python train.py --model="masked spectrogram model" --dataset="short pieces for a synthesised band: melody, chords, bass and drums" --train_examples=26041 --n_mels=64 --hop_length=160 --input="log_mel" --win_length=512 --method="mae" --mask_ratio=0.5 --loss="mse" --encoder_arch="vit" --encoder_norm="layernorm" --encoder_norm_position="pre" --encoder_activation="gelu_tanh" --encoder_mlp_ratio=4 --encoder_head_dim=64 --encoder_fused_qkv=true --encoder_bias="qkv" --encoder_qk_norm=false --encoder_parallel_block=false --encoder_inner_norm=false --encoder_patch_size=[64, 2] --encoder_layers=10 --encoder_width=192 --encoder_positions="sincos" --decoder_width=256 --norm_pix_loss=false --decoder_layers=2 --init="lecun_normal" --residual_init="zero_last" --optimizer="muon" --muon_scale="match_rms_adamw" --lr=0.0017 --momentum=0.95 --nesterov=true --orthogonalizer="polar_express" --adamw_lr_other_params=0.00073 --cautious_weight_decay=true --steps=7600 --batch_size=512 --epochs=149.4 --lr_schedule="step" --warmup_steps=380 --weight_decay=0.3 --adamw_weight_decay_other_params=0
Rows from block 9 of the encoder of a small masked spectrogram model, named by matrix and row number. Rows with one number belong to one neuron. Each number is 50 + 12 x the weight over its row's rms, rounded and kept within 0 to 99. All counts start at 0.
After each neuron's rows are labels from the 100 clips, of 14848, where the neuron reaches its highest value: "strongest on" is what is common among them; "peak on" is the class under the peak. Only what is clearly more common there than usual is listed. The data: short pieces for a synthesised band: melody, chords, bass and drums.
# fc1: MLP up (encoder.blocks.9.mlp.fc1.weight, 768x192), inputs 48-95
# fc2: MLP down (encoder.blocks.9.mlp.fc2.weight, 192x768, transposed), outputs 48-95

fc1.544:44 39 56 39 62 61 34 67 42 49 71 53 44 47 60 39 40 53 63 29 63 50 73 46 58 48 51 59 56 55 54 42 45 51 57 33 54 39 44 49 50 71 62 55 48 64 56 42
fc2.544:55 40 67 47 64 59 22 59 51 69 69 43 60 48 49 26 48 42 47 28 46 54 37 42 42 35 43 50 50 48 53 65 43 48 47 54 34 34 38 64 49 50 62 51 39 50 49 41
strongest on: harpsichord-like
peak on: no chord

fc1.398:44 59 43 52 34 55 61 57 72 35 49 49 51 61 46 85 72 44 45 21 71 49 70 43 36 50 38 57 63 51 60 56 58 42 51 49 42 52 68 48 47 58 52 62 36 52 45 52
fc2.398:51 57 72 65 52 66 32 52 49 51 43 47 33 59 56 30 37 41 73 89 58 75 37 49 56 65 39 37 67 58 41 56 58 52 64 45 60 40 37 61 46 27 60 45 37 35 45 58
strongest on: tempo: 70 to 80 bpm
peak on: no chord

fc1.90:70 61 35 41 43 55 47 47 38 53 43 51 61 40 38 42 50 65 65 49 49 49 58 51 60 60 71 27 55 30 36 52 46 48 52 42 50 34 42 36 37 48 46 46 48 82 67 67
fc2.90:69 37 69 67 61 51 62 56 41 51 49 66 68 64 51 49 52 62 44 56 92 40 40 57 51 51 55 46 58 40 40 36 27 40 66 48 68 50 59 59 52 52 38 39 43 46 27 45
strongest on: rumble; text has "noise"
peak on: no chord

fc1.724:58 59 14 49 36 53 58 60 50 45 36 53 45 72 40 66 45 56 31 46 56 44 50 67 33 34 40 49 73 59 54 42 49 54 33 35 52 38 70 42 70 42 62 56 73 50 31 32
fc2.724:64 44 44 35 51 57 61 40 37 36 51 62 49 49 76 36 35 56 24 26 57 53 74 49 61 45 35 67 55 38 49 52 38 53 59 39 23 22 55 62 42 72 45 45 51 67 62 67
strongest on: white noise
peak on: no chord

fc1.735:48 43 51 56 58 40 39 65 35 46 63 28 31 49 49 58 57 35 53 50 36 60 48 43 39 59 48 60 59 62 50 64 73 55 60 39 45 41 49 72 64 46 36 55 42 59 62 48
fc2.735:57 66 55 45 34 63 50 60 57 52 36 69 80 37 25 54 31 59 44 39 62 47 71 66 47 43 49 50 42 41 33 50 34 56 37 43 46 60 56 30 46 51 55 42 61 48 75 53
strongest on: shaker; rimshot
peak on: no chord

fc1.207:40 58 41 68 49 47 58 28 66 57 41 52 49 63 51 65 37 52 52 31 33 70 54 51 36 52 77 53 39 53 47 31 40 50 61 52 57 77 58 30 21 67 31 40 37 64 63 52
fc2.207:47 56 70 59 48 57 59 45 80 52 46 43 58 47 42 58 52 55 45 32 62 53 62 46 43 45 73 51 40 46 50 47 55 59 68 58 67 74 47 38 28 64 60 76 47 53 25 42
strongest on: square lead; melody instrument: square lead
peak on: no chord

fc1.292:52 52 65 53 48 54 49 66 36 55 60 45 50 40 56 32 49 60 50 35 51 51 43 43 61 58 49 55 47 44 38 56 57 51 55 48 54 46 52 50 65 48 59 62 62 42 58 48
fc2.292:50 48 61 53 49 59 25 44 45 46 56 32 45 63 59 43 55 30 36 62 46 57 21 40 37 53 52 41 39 72 51 42 77 47 59 57 55 48 61 66 37 54 45 36 53 53 40 63
strongest on: rimshot
peak on: no chord

fc1.338:49 43 46 44 63 65 48 44 50 35 60 63 38 39 48 51 36 55 68 43 45 70 58 57 54 36 50 54 46 36 52 50 60 43 43 83 69 55 75 69 41 32 64 43 52 47 34 56
fc2.338:62 27 61 60 64 53 59 84 53 56 60 55 54 46 71 60 46 49 44 59 52 38 57 37 52 56 27 64 46 47 26 58 47 42 63 35 34 54 57 57 49 62 35 36 50 38 54 41
strongest on: clap; drum pattern: dembow; text has "noise"; tempo: 150 to 160 bpm
peak on: no chord

fc1.12:39 32 40 39 61 46 33 60 60 54 52 48 26 47 56 50 49 57 38 20 61 56 63 55 66 49 51 64 42 69 54 56 50 48 46 64 36 37 72 50 37 41 53 75 61 52 40 73
fc2.12:37 51 50 45 32 57 47 49 35 70 44 61 68 28 45 48 66 63 40 52 31 47 57 57 40 45 25 49 39 33 50 57 43 52 45 56 45 19 31 64 41 48 34 32 60 66 65 39
strongest on: tempo: 90 to 100 bpm; tempo: 70 to 80 bpm
peak on: no chord

fc1.191:35 51 67 37 37 71 30 50 55 39 52 61 65 50 66 53 24 61 59 43 41 42 51 49 47 56 54 45 58 72 50 67 51 52 38 55 40 22 51 52 51 53 53 60 54 52 72 56
fc2.191:78 50 51 53 53 51 47 54 38 43 43 59 53 61 55 58 75 38 73 60 43 41 50 55 52 51 40 51 65 35 56 62 43 55 42 21 46 76 36 64 74 56 55 51 67 47 47 44
strongest on: shaker
peak on: no chord

fc1.710:73 32 57 49 61 57 33 55 50 54 51 56 35 40 46 35 36 42 53 67 53 74 70 47 53 56 46 54 71 57 37 46 52 61 52 53 58 57 54 56 37 39 51 64 61 50 36 57
fc2.710:43 51 43 40 43 35 34 54 40 55 55 58 55 44 36 34 65 47 50 51 42 44 51 45 63 52 70 47 30 51 56 45 51 50 42 42 56 30 41 41 50 71 46 32 38 41 51 43
strongest on: clap
peak on: no chord

fc1.760:55 57 49 35 36 55 26 43 63 74 64 36 43 40 41 52 44 57 67 43 83 67 49 43 91 42 50 42 46 53 33 42 36 78 39 56 33 44 49 45 39 51 50 36 62 53 41 57
fc2.760:66 55 53 37 26 49 33 49 50 44 58 41 44 31 53 71 40 40 43 40 45 60 27 65 73 42 50 29 60 34 62 51 60 52 45 38 50 55 49 38 65 61 39 51 56 44 59 44
strongest on: bass guitar-like; string section-like
peak on: no chord

fc1.378:59 58 45 64 55 45 55 61 59 32 57 41 52 40 51 30 32 48 36 36 64 49 53 49 50 40 46 42 46 62 66 65 52 57 59 44 30 45 62 29 50 56 29 53 54 38 59 63
fc2.378:59 36 23 61 55 61 36 51 36 61 49 45 41 57 42 51 49 36 54 54 65 54 65 47 49 45 43 47 40 45 36 34 81 47 34 58 63 57 51 51 59 42 31 59 52 58 38 27
strongest on: crash cymbal; tempo: 70 to 80 bpm
peak on: no chord

fc1.280:51 52 51 51 48 65 46 44 45 58 52 44 33 52 32 47 83 53 58 72 54 55 60 56 27 57 55 40 36 57 43 59 31 52 44 49 58 49 52 58 62 46 76 63 39 59 59 43
fc2.280:69 49 57 43 48 37 47 53 54 70 66 53 60 26 24 57 27 49 68 24 60 40 49 53 57 68 79 72 26 41 68 45 53 46 38 42 60 37 50 52 44 50 34 38 47 47 57 52
strongest on: tempo: 160 to 170 bpm
peak on: no chord

fc1.186:38 37 40 33 45 66 52 56 42 50 39 45 53 26 46 47 55 48 43 39 15 54 57 54 31 56 35 44 51 51 41 36 35 38 49 35 55 49 39 55 39 36 41 64 67 53 28 55
fc2.186:68 67 63 54 52 49 69 64 43 43 56 61 43 55 50 44 64 51 39 32 21 26 43 55 52 59 47 49 47 34 37 75 48 52 50 42 28 44 54 61 47 50 52 57 31 44 58 31
strongest on: thin (high-pass)
peak on: no chord

fc1.11:49 59 42 47 50 61 37 56 37 50 45 57 58 32 38 59 62 43 53 36 27 50 39 37 36 64 49 57 53 35 55 47 18 74 39 49 39 57 54 49 48 39 65 67 45 48 49 47
fc2.11:54 34 56 42 57 31 40 56 49 46 47 58 59 45 48 27 49 36 49 29 34 31 41 46 62 54 57 45 55 48 40 49 32 63 52 36 48 53 51 43 41 59 65 66 55 59 65 50
strongest on: clarinet-like
peak on: no chord

fc1.361:42 41 34 32 40 63 44 68 50 41 53 35 40 63 55 45 44 46 20 40 42 58 50 48 41 63 57 43 65 49 50 58 69 51 66 52 40 35 57 57 55 58 46 53 47 64 31 47
fc2.361:48 40 44 64 54 39 49 39 41 50 57 62 51 41 29 38 52 53 37 26 46 49 55 30 30 51 32 50 41 53 55 38 61 43 39 46 43 47 50 48 63 77 44 39 22 63 67 44
strongest on: shaker
peak on: no chord

fc1.563:38 57 56 60 41 50 66 51 41 38 48 51 55 42 36 42 30 59 64 76 53 46 57 46 36 60 37 48 50 71 59 40 55 54 67 34 67 66 52 54 60 46 53 64 49 37 59 49
fc2.563:65 60 33 43 51 61 39 49 52 31 58 47 55 55 47 40 73 49 25 27 59 36 44 40 72 35 58 34 61 38 50 61 54 47 52 73 43 31 34 47 58 73 42 34 49 58 35 37
strongest on: rumble; text has "noise"
peak on: no chord

fc1.343:49 35 33 50 62 55 57 44 46 50 73 38 43 36 60 39 48 40 35 45 35 39 51 43 67 56 78 34 56 57 68 52 33 42 50 48 69 47 47 47 51 44 61 46 47 69 54 55
fc2.343:72 50 52 51 50 47 54 50 67 38 41 68 58 47 49 69 31 56 52 53 74 46 42 54 22 41 30 85 29 43 51 44 65 65 47 67 39 45 46 58 49 64 32 52 46 52 45 71
strongest on: kick; drums; crash cymbal
peak on: no chord

fc1.272:35 38 35 55 56 55 54 31 72 63 49 56 58 56 45 61 51 54 57 22 41 52 77 52 15 66 57 64 42 50 55 40 52 47 52 57 45 79 44 52 42 55 29 42 50 44 66 33
fc2.272:30 45 55 37 40 49 52 33 57 62 62 57 79 36 54 48 32 77 36 37 50 50 74 52 34 57 62 66 55 44 48 37 58 54 63 60 48 56 44 72 46 56 40 37 51 59 55 37
strongest on: square lead; melody instrument: square lead; organ-like; melody instrument: organ-like
peak on: no chord

fc1.85:68 38 48 45 47 49 63 67 51 50 65 49 36 36 68 64 60 54 63 24 34 53 73 44 51 37 52 46 61 58 53 55 24 40 34 61 42 57 45 55 55 52 43 58 31 55 35 39
fc2.85:48 51 60 64 43 61 61 42 43 50 59 42 47 59 45 23 37 55 34 65 61 51 51 53 61 55 59 61 57 45 40 29 43 63 62 34 51 35 49 40 61 69 63 38 48 45 51 49
strongest on: tempo: 70 to 80 bpm
peak on: no chord

fc1.512:42 55 63 60 48 60 46 67 49 33 54 59 50 44 54 53 26 60 52 35 67 28 45 39 43 57 54 52 32 46 53 51 52 51 72 66 51 49 58 50 49 64 52 41 55 47 68 46
fc2.512:43 51 52 71 40 45 25 65 44 52 55 36 53 74 56 27 71 35 23 43 49 56 33 46 47 34 32 35 53 52 40 45 44 59 25 27 54 51 57 37 52 66 50 61 57 34 42 49
strongest on: square lead; melody instrument: square lead
peak on: no chord

fc1.530:39 43 54 37 54 46 47 65 49 28 41 47 33 28 33 45 42 41 40 63 52 55 56 62 60 54 42 57 46 65 60 74 37 42 41 75 62 48 48 42 69 41 62 61 40 62 44 44
fc2.530:51 40 57 49 43 53 49 42 52 56 52 60 60 40 35 50 68 62 55 29 42 41 68 47 38 54 60 34 71 60 39 35 36 50 59 34 40 58 44 65 51 59 43 45 60 69 62 41
strongest on: reverberation; text has "room"; text has "reverberant"; thin (high-pass)
peak on: no chord

fc1.467:51 63 44 54 51 55 37 58 54 44 28 51 28 41 46 55 53 59 57 55 58 44 57 45 40 74 42 62 73 54 33 64 43 39 51 65 40 54 43 49 60 50 37 52 53 37 49 37
fc2.467:37 65 39 43 62 41 38 25 46 51 61 52 39 53 62 57 40 42 51 54 36 59 36 47 44 64 56 49 34 51 34 33 54 56 59 66 46 18 56 28 48 44 33 46 48 22 39 74
strongest on: sine tone
peak on: no chord

fc1.136:54 49 64 44 59 30 44 57 47 46 59 35 37 64 49 38 51 46 33 57 43 28 39 46 57 32 46 53 41 78 38 38 56 31 49 61 48 52 55 46 43 39 50 50 43 34 57 61
fc2.136:46 43 20 39 62 39 40 43 54 40 34 26 42 50 40 35 41 69 64 41 39 69 57 39 38 38 33 41 59 34 52 60 72 39 64 40 61 70 55 49 55 68 26 50 42 60 42 33
strongest on: sine tone
peak on: no chord

fc1.406:50 55 31 56 58 54 51 45 65 61 61 35 50 63 45 80 55 29 55 49 44 51 28 53 37 71 55 47 56 39 59 69 65 41 59 42 68 42 58 37 49 62 43 47 18 57 45 49
fc2.406:42 51 54 27 45 59 48 57 56 33 53 66 61 27 40 45 46 76 45 41 53 44 50 46 51 44 35 53 59 67 67 65 29 59 51 47 45 62 44 50 62 41 43 54 58 40 57 63
strongest on: shaker; tempo: 140 to 150 bpm
peak on: no chord

fc1.150:64 42 42 42 61 71 65 45 53 45 42 39 45 40 54 46 44 52 51 47 60 42 62 57 63 41 46 38 33 30 62 60 64 25 43 41 48 35 32 64 46 60 46 52 58 63 39 64
fc2.150:55 53 55 60 57 42 31 62 41 53 57 59 53 45 59 60 52 56 49 46 63 49 35 64 50 58 38 67 56 57 73 29 51 48 47 73 78 48 56 56 49 46 36 46 42 41 60 46
strongest on: bass guitar-like; tempo: 70 to 80 bpm; white noise
peak on: no chord

fc1.143:47 39 79 57 23 38 53 69 26 68 52 54 30 35 46 55 26 66 63 38 45 55 48 60 41 61 46 51 71 59 35 81 48 75 44 73 55 52 36 60 49 73 41 44 57 56 51 43
fc2.143:31 50 53 57 47 51 54 52 58 46 57 48 56 36 59 56 52 51 27 70 07 41 41 56 44 77 32 55 41 58 45 51 52 66 30 51 65 40 62 45 52 43 45 52 26 44 66 50
strongest on: sine tone
peak on: no chord

fc1.324:34 39 44 52 48 65 42 43 46 46 54 55 37 51 44 58 44 74 51 55 70 38 29 72 39 45 72 36 38 69 34 62 50 26 57 65 63 52 37 29 43 45 71 60 45 54 48 35
fc2.324:47 29 24 35 70 55 34 41 63 55 54 45 46 56 43 75 50 44 51 29 39 50 54 53 50 53 71 42 54 42 33 35 55 65 36 51 36 49 56 40 45 44 67 57 36 45 37 50
strongest on: marimba-like
peak on: no chord

fc1.132:54 83 34 31 56 29 43 77 52 46 44 37 31 45 43 28 47 53 42 42 58 38 69 41 58 32 54 59 42 58 57 43 52 37 45 50 43 48 69 24 43 36 57 58 40 28 44 61
fc2.132:62 47 24 52 41 40 39 45 38 58 66 48 50 52 56 38 57 73 34 47 43 62 58 52 50 62 44 42 41 43 42 54 62 42 37 40 57 76 49 40 56 46 32 59 55 61 53 38
strongest on: crash cymbal; tempo: 70 to 80 bpm
peak on: no chord

fc1.699:34 70 48 46 64 37 55 58 63 63 74 44 71 31 44 22 38 61 47 44 63 44 42 72 42 45 63 46 60 15 56 61 40 66 82 49 56 48 41 59 37 69 61 43 27 67 47 34
fc2.699:59 47 50 56 35 40 48 58 45 38 31 45 47 49 65 54 69 48 57 63 50 55 43 32 55 47 53 32 61 52 51 50 65 33 39 66 38 58 57 68 48 43 54 42 55 00 62 52
strongest on: tempo: 160 to 170 bpm
peak on: no chord

fc1.759:73 44 52 38 55 46 16 40 53 62 41 42 21 54 25 61 35 36 51 69 45 54 45 56 55 53 62 44 71 35 37 28 54 43 37 65 51 55 39 43 47 59 60 70 51 50 46 40
fc2.759:52 61 70 52 41 16 47 67 45 65 51 79 55 41 45 34 50 39 28 39 50 65 56 56 47 50 67 60 42 56 68 22 41 54 34 36 67 61 44 52 50 64 47 41 39 36 54 60
strongest on: white noise; crash cymbal; pink noise
peak on: no chord

fc1.24:52 30 26 37 58 50 56 58 36 38 48 50 24 68 68 54 38 46 51 32 49 71 48 46 65 68 52 55 52 49 35 59 64 64 76 33 41 58 49 53 29 50 48 54 53 60 54 61
fc2.24:46 55 72 69 36 51 45 48 56 56 56 58 72 52 44 40 44 56 51 45 49 42 66 61 32 44 49 49 45 60 72 40 42 54 32 63 63 40 42 36 73 50 38 47 46 45 46 56
strongest on: reverberation; text has "room"; text has "reverberant"
peak on: no chord

fc1.188:42 49 50 66 48 60 62 36 61 56 43 54 50 35 47 55 40 39 50 39 37 44 45 64 34 52 82 47 56 58 69 43 37 46 65 52 53 73 58 46 33 65 37 39 39 58 59 56
fc2.188:32 54 53 60 54 62 41 59 61 32 61 54 56 58 55 63 47 66 52 51 64 43 45 48 40 45 53 50 41 68 47 53 51 52 55 56 76 70 64 45 29 53 64 62 34 50 34 55
strongest on: square lead; melody instrument: square lead; organ-like
peak on: no chord

fc1.265:41 42 45 50 65 35 58 45 65 67 65 57 55 51 29 57 40 50 51 51 39 17 51 67 48 57 62 42 34 47 52 68 51 67 47 39 52 58 57 40 58 53 52 59 52 42 49 34
fc2.265:44 62 48 44 69 51 52 54 44 43 58 50 31 24 49 47 19 53 32 52 32 57 51 54 49 42 74 60 25 57 50 61 38 70 53 69 46 38 34 48 53 56 55 51 36 52 61 50
strongest on: kick; drums; rimshot; shaker
peak on: no chord

fc1.68:59 61 53 53 44 47 45 33 65 17 40 48 51 35 36 42 64 63 61 54 62 63 58 52 54 51 46 67 55 41 44 35 50 49 46 34 67 29 26 48 47 62 48 56 52 30 63 34
fc2.68:44 46 45 47 53 47 66 74 29 53 67 44 46 49 51 55 58 28 37 51 58 55 47 59 56 58 61 50 47 67 34 82 58 40 53 36 39 44 51 63 41 51 50 63 49 49 51 52
strongest on: tempo: 150 to 160 bpm; square lead
peak on: no chord

fc1.708:54 47 50 31 33 47 34 56 43 48 41 53 42 36 47 50 65 63 44 70 58 32 51 40 50 54 42 55 47 59 43 56 64 53 44 66 62 61 45 61 57 31 50 58 53 30 43 47
fc2.708:40 34 49 31 54 63 46 70 52 58 71 47 69 39 57 43 38 37 55 48 36 51 46 50 42 53 53 45 52 51 47 59 22 42 64 29 43 28 47 46 56 53 34 41 47 47 66 64
strongest on: tempo: 70 to 80 bpm; text has "noise"
peak on: no chord

fc1.456:58 34 64 50 62 47 35 56 52 37 47 29 45 27 69 31 60 57 44 37 64 73 64 43 30 52 57 34 38 49 40 34 46 56 62 47 78 58 53 36 48 32 52 62 58 44 61 49
fc2.456:67 61 40 53 44 47 55 40 52 65 54 39 57 62 42 51 54 83 32 59 37 12 43 49 53 40 76 65 43 53 54 66 50 45 62 53 34 27 51 54 32 53 41 37 62 35 44 57
strongest on: sine tone
peak on: no chord

fc1.283:52 51 56 49 59 61 44 38 53 47 51 52 62 41 47 46 60 49 59 44 49 61 59 67 53 41 45 27 44 54 57 49 60 60 44 48 56 49 50 53 42 55 47 50 44 55 58 47
fc2.283:29 43 48 41 51 49 44 47 50 40 50 47 42 60 60 44 41 54 47 66 50 66 41 44 65 38 27 73 51 25 46 54 43 59 51 48 48 61 53 50 42 47 49 56 54 35 49 61
strongest on: closed hi-hat; drum pattern: half-time
peak on: no chord

fc1.31:33 58 44 75 48 59 45 67 67 42 67 47 47 28 49 31 45 45 38 47 53 29 41 61 44 43 45 53 66 55 68 46 56 50 81 57 66 49 62 59 61 56 45 42 49 57 50 31
fc2.31:54 58 82 55 42 35 56 55 47 56 44 39 49 35 48 50 65 50 46 63 43 48 52 47 64 24 58 33 48 43 47 64 50 38 55 45 63 58 49 47 51 49 60 64 44 15 46 53
strongest on: square lead; melody instrument: square lead
peak on: no chord

fc1.659:67 38 27 47 57 48 52 53 59 29 33 56 27 57 51 32 33 50 38 44 44 50 32 64 60 51 34 51 55 54 43 75 66 39 43 67 62 54 39 60 31 41 36 52 49 49 36 41
fc2.659:39 38 46 47 54 52 46 44 48 29 54 64 61 58 44 48 44 63 56 42 32 57 50 51 46 57 39 36 52 46 58 54 53 57 63 35 57 47 49 62 64 60 31 51 32 71 44 62
strongest on: pink noise; white noise
peak on: no chord